From a checkpoint of a small segmentation model: held-out accuracy 99%, 295000 training examples.
Rows from block 4 of a small segmentation model, named by matrix and row number. Rows with one number belong to one channel. Each number is 500 + 40 x the weight over its row's rms, rounded and kept within 0 to 999. All counts start at 0. Numbers have three digits each.
After each channel's rows are labels from the 100 images, of 14848, where the channel reaches its highest value: "strongest on" is what is common among them. Only what is clearly more common there than usual is listed. The data: numbers of one to four digits printed on busy colour backdrops. In brackets: how many of the 100, against the usual share in percent.
# convs0: first 3x3 conv (model.mid.0.convs.0.weight, 192x192x3x3, each kernel summed), inputs 0-95
# convs1: second 3x3 conv (model.mid.0.convs.1.weight, 192x192x3x3, transposed, each kernel summed), outputs 0-95

convs0.181:500500500500496500500500500500500505500500500500488500497500500500500500500500500500500500500500500497500500500496500500500500500500500500500500500500500500500502500500500500500500500500500497500500500500500490500500500500500500500500500498500500500500500500500500500500500500505500500500
convs1.181:500498508502496499497505497503505499492493498501497503498507494503502496504499501490488498493514492495499510493497495503502495502500498491509502495514498503500499499509500497505499522500502499498501483503505494499500497486508502505505499500498497495495503522501492501493501515502497501497
strongest on: length: four (55 vs 25.2); grey ink (27 vs 8.1)

convs0.128:500500500500413500500501500500500528500500500500820500531500500500500500500500500500500500500500500496500500500506500500500500500500500500500500500500500500500517500500500500500500500500500462500500500500501234500519500500500500500500500546500500500500500500500500500500500500678500500500
convs1.128:481491505500435500528496476449496497510518503503347503507501490501486528505519495502496517521501509500505492571511502521522494498484524476493513478526481575499490500505521515543545499496512543528490487495465594522521532503511485499505566518488489518508504496522494519517495488478500492490
strongest on: length: one (73 vs 24.5)

convs0.117:500500500500497500500502500500500668500500500500856500471500500500500500500500500500500499500500500523500500500464500500500500500500500500500500500500500500500541500500500500500500500500500494500500500500499548500479500500500500500500500562500500500500500500500500500500500500539500500500
convs1.117:501488512498499427518550497513489449472495509437261504485492503489497479470476503510529380511539589506518512505499527507512485502492495478414504656495504482485502466496478489507500473502454516498513488519495536505495510504491505490494548494530500519486495499525502491518523501506533490500
strongest on: length: one (99 vs 24.5)

convs0.165:500500500500484500500500500500500496500500500500505500486500500500500500500500500500500500500500500508500500500493500500500500500500500500500500500500500500500499500500500500500500500500500500500500500500501498500498500500500500500500500499500500500500500500500500500500500500502500500500
convs1.165:503498501505525499499490514491499507503501502504482503498501501495499501511519465504503498459496498497496489498499476495502506513506495495512490507498497492500497531511501498402500494500508497497507502536496464494510497502513501481499496499501501493511498498507498503494486492501483504500
strongest on: on a plate (100 vs 40.2)

convs0.92:500500500500506500500500500500500473500500500500488500516500500500500500500500500500500500500500500501500500500520500500500500500500500500500500500500500500500501500500500500500500500500500513500500500500500489500489500500500500500500500489500500500500500500500500500500500500447500500500
convs1.92:503504501506499496499499499502502504502498502499471501503507495635503502506397494501494489500498494500505400498499501502503513518495495492501494505496498497500498504503500495511500500499499503498503497508501501584504505509499500488541502499492510500532500503499501503496503502502502497501
strongest on: on a plate (100 vs 40.2)

convs0.21:500500500500555500500501500500500582500500500500402500516500500500500500500500500500500500500500500488500500500557500500500500500500500500500500500500500500500484500500500500500500500500500617500500500500512374500480500500500500500500500557500500500500500500500500500500500500526500500500
convs1.21:497510532496500498500434504481504523532500513502507495509570517491485502551539537493606495479515505496455490485446472469517524482501509567529502521520499473521493499472524480458482497475471479517599544478561492507508381502480595526494485499417504491463465509504424477462490503573483443473
strongest on: on a plate (96 vs 40.2); length: one (50 vs 24.5)

convs0.175:500500500500507500500500500500500817500500500500409500518500500500500500500500500500500500500500500580500500500502500500500500500500500500500500500500500500500451500500500500500500500500500483500500500500504351500434500500500500500500500502500500500500500500500500500500500500475500500500
convs1.175:528491444500527490489612530497521468482490525517508505494500513513524470455511648495518426488528586513492561505511525489484513519467544559461498557508505495496507500430472494386431493502452505489508497481556541495515511498485491493516496512525523516433466481488503447484508501467500506511
strongest on: length: four (55 vs 25.2); pink ink (25 vs 8.7)

convs0.11:500500500500541500500500500500500540500500500500473500908500500500500500500500500500500500500500500492500500500488500500500500500500500500500500500500500500500526500500500500500500500500500295500500500500498476500425500500500500500500500712500500500500500500500500500500500500483500500500
convs1.11:500505505479394490497503547492514480510500497511505434348512490509498527506513497497499506505496483516452508496639498494502499479534556507509507496502500504508523501515485557383611472498501481501444500493439487496325340494579510494512499453497512498469497510518502488501499492540498508489
strongest on: on a plate (66 vs 40.2)

convs0.93:500500500500045500500500500500500518500500500500282500509500500500500500500500500500500500500500500535500500500509500500500500500500500500500500500500500500500499500500500500500500500500500527500500500500500542500499500500500500500500500496500500500500500500500500500500500500498500500500
convs1.93:488484478493606510501509493532501537496510489500524485502495496489493520490501502508499502499503497499495489470501494503489519503524507507526483472513490483503509486513482479529478513493511511510447496502498487497504500501471521508496488492530498496511516503509481501525504517525502464502
strongest on: length: four (53 vs 25.2)

convs0.85:500500500500460500500499500500500552500500500500253500494500500500500500500500500500500500500500500534500500500583500500500500500500500500500500500500500500500406500500500500500500500500500496500500500500491558500537500500500500500500500561500500500500500500500500500500500500485500500500
convs1.85:499495503503498499498501503498496500496500503503498500497498504494505501496504501499496499494499504504495497498499500500497500498500502493503499505501498505499500490497505500504500497509503499511496501506501486502503498502501495498500504500491497488497503501499497494503502502505495501503
strongest on: length: one (61 vs 24.5)

convs0.123:500500500500597500500502500500500471500500500500673500500500500500500500500500500500500500500500500493500500500499500500500500500500500500500500500500500500500512500500500500500500500500500461500500500500473333500594500500500500500500500454500500500500500500500500500500500500398500500500
convs1.123:437557474499447509596387501500502484543505510503429488524519506497495483509505472498499555543477502494496402558529509495495517507507507501539463467543484528529522522504588514537290499482488480508517481503508393491542506491580464484513496536492513504565520530523514534482453513572492511486
strongest on: on a plate (76 vs 40.2)

convs0.45:500500500500344500500500500500500611500500500500412500546500500500500500500500500500500502500500500517500500500537500500500500500500500500500500500500500500500487500500500500500500500500500523500500500500507805500539500500500500500500500295500500500500500500500500500500500500622500500500
convs1.45:504496499501383497508492497513477480502495524504487513488492501500503502507505503510507498507506479486500502501487497506496505509496493500501499500507499494488485503501499500548546498500502460499499498499499507500529503499506467498491537523503468498502510498510501500499508505528506501502
strongest on: length: two (51 vs 25.2)

convs0.48:500500500500441500500500500500500553500500500500000500495500500500500500500500500500500500500500500540500500500499500500500500500500500500500500500500500500500485500500500500500500500500500487500500500500500621500506500500500500500500500478500500500500500500500500500500500500503500500500
convs1.48:495500504497597482522462502503523498500491499497694509497498484508515530505438497501506495505504497499492606497500500502474493493500474533479504501495497495502501506503500458514500484516480518499511509500500502506502542500513484508497483497498501507470503502504524499490486494503492497498
strongest on: length: one (75 vs 24.5)

convs0.189:500500500500505500500500500500500500500500500500507500498500500500500500500500500500500500500500500502500500500496500500500500500500500500500500500500500500500498500500500500500500500500500498500500500500500497500506500500500500500500500503500500500500500500500500500500500500514500500500
convs1.189:504522503509495503502479495501501499501507495499502502501500496497498498502487502500494496497505496499500495498502501502500504504500497485501503502501499504501502500505500498503506501498505501497497500499518490501499503497498501498500525503492502493504498504503499572504489501496504505500
strongest on: bold (93 vs 46.6); white ink (67 vs 8.4); length: two (61 vs 25.2)

convs0.126:500500500500502500500500500500500657500500500500593500498500500500500500500500500500500500500500500552500500500521500500500500500500500500500500500500500500500511500500500500500500500500500495500500500500498177500497500500500500500500500535500500500500500500500500500500500500477500500500
convs1.126:511498459487519521502555482434497626470483497503626476499458481494503504443581540530504582496537556529506517417489527504503483501482544519460491533499538491468520485472475485287603499516461466496481526524501661502552516549456507471519494491562483453521479448477513479442495506491509465517
strongest on: on a plate (87 vs 40.2)

convs0.158:500500500500499500500500500500500197500500500500480500630500500500500500500500500500500499500500500588500500500537500500500500500500500500500500500500500500500497500500500500503500500500500520500500500500467467500483500500500500500500500477500500500500500500500500500500500500482500500500
convs1.158:492487471499467504521467493489493513495506490495508497498494481498485441533317501487485498486498404498522254482493499499505501482499496446486496420498497485499499499485497482649513497496497477502452495501419483465496527508500508469492412498506508492574496505498407517539507499511499493524
strongest on: on a plate (74 vs 40.2); bold (74 vs 46.6)

convs0.72:500500500500475500500501500500500557500500500500734500493500500500500500500500500500500501500500500511500500500501500500500500500500500500500500500500500500500528500500500500500500500500500505500500500500500041500514500500500500500500500490500500500500500500500500500500500500589500500500
convs1.72:516518513511521481505485505499506453514513490473375503511530511499534502494483501483492546502505527479499512517494494496492506490498507526504510448546478533504543511456532512493409490500504505503492508502461515499531508468488496517507508513466497508500529509472513520523458497503497509518
strongest on: length: one (59 vs 24.5)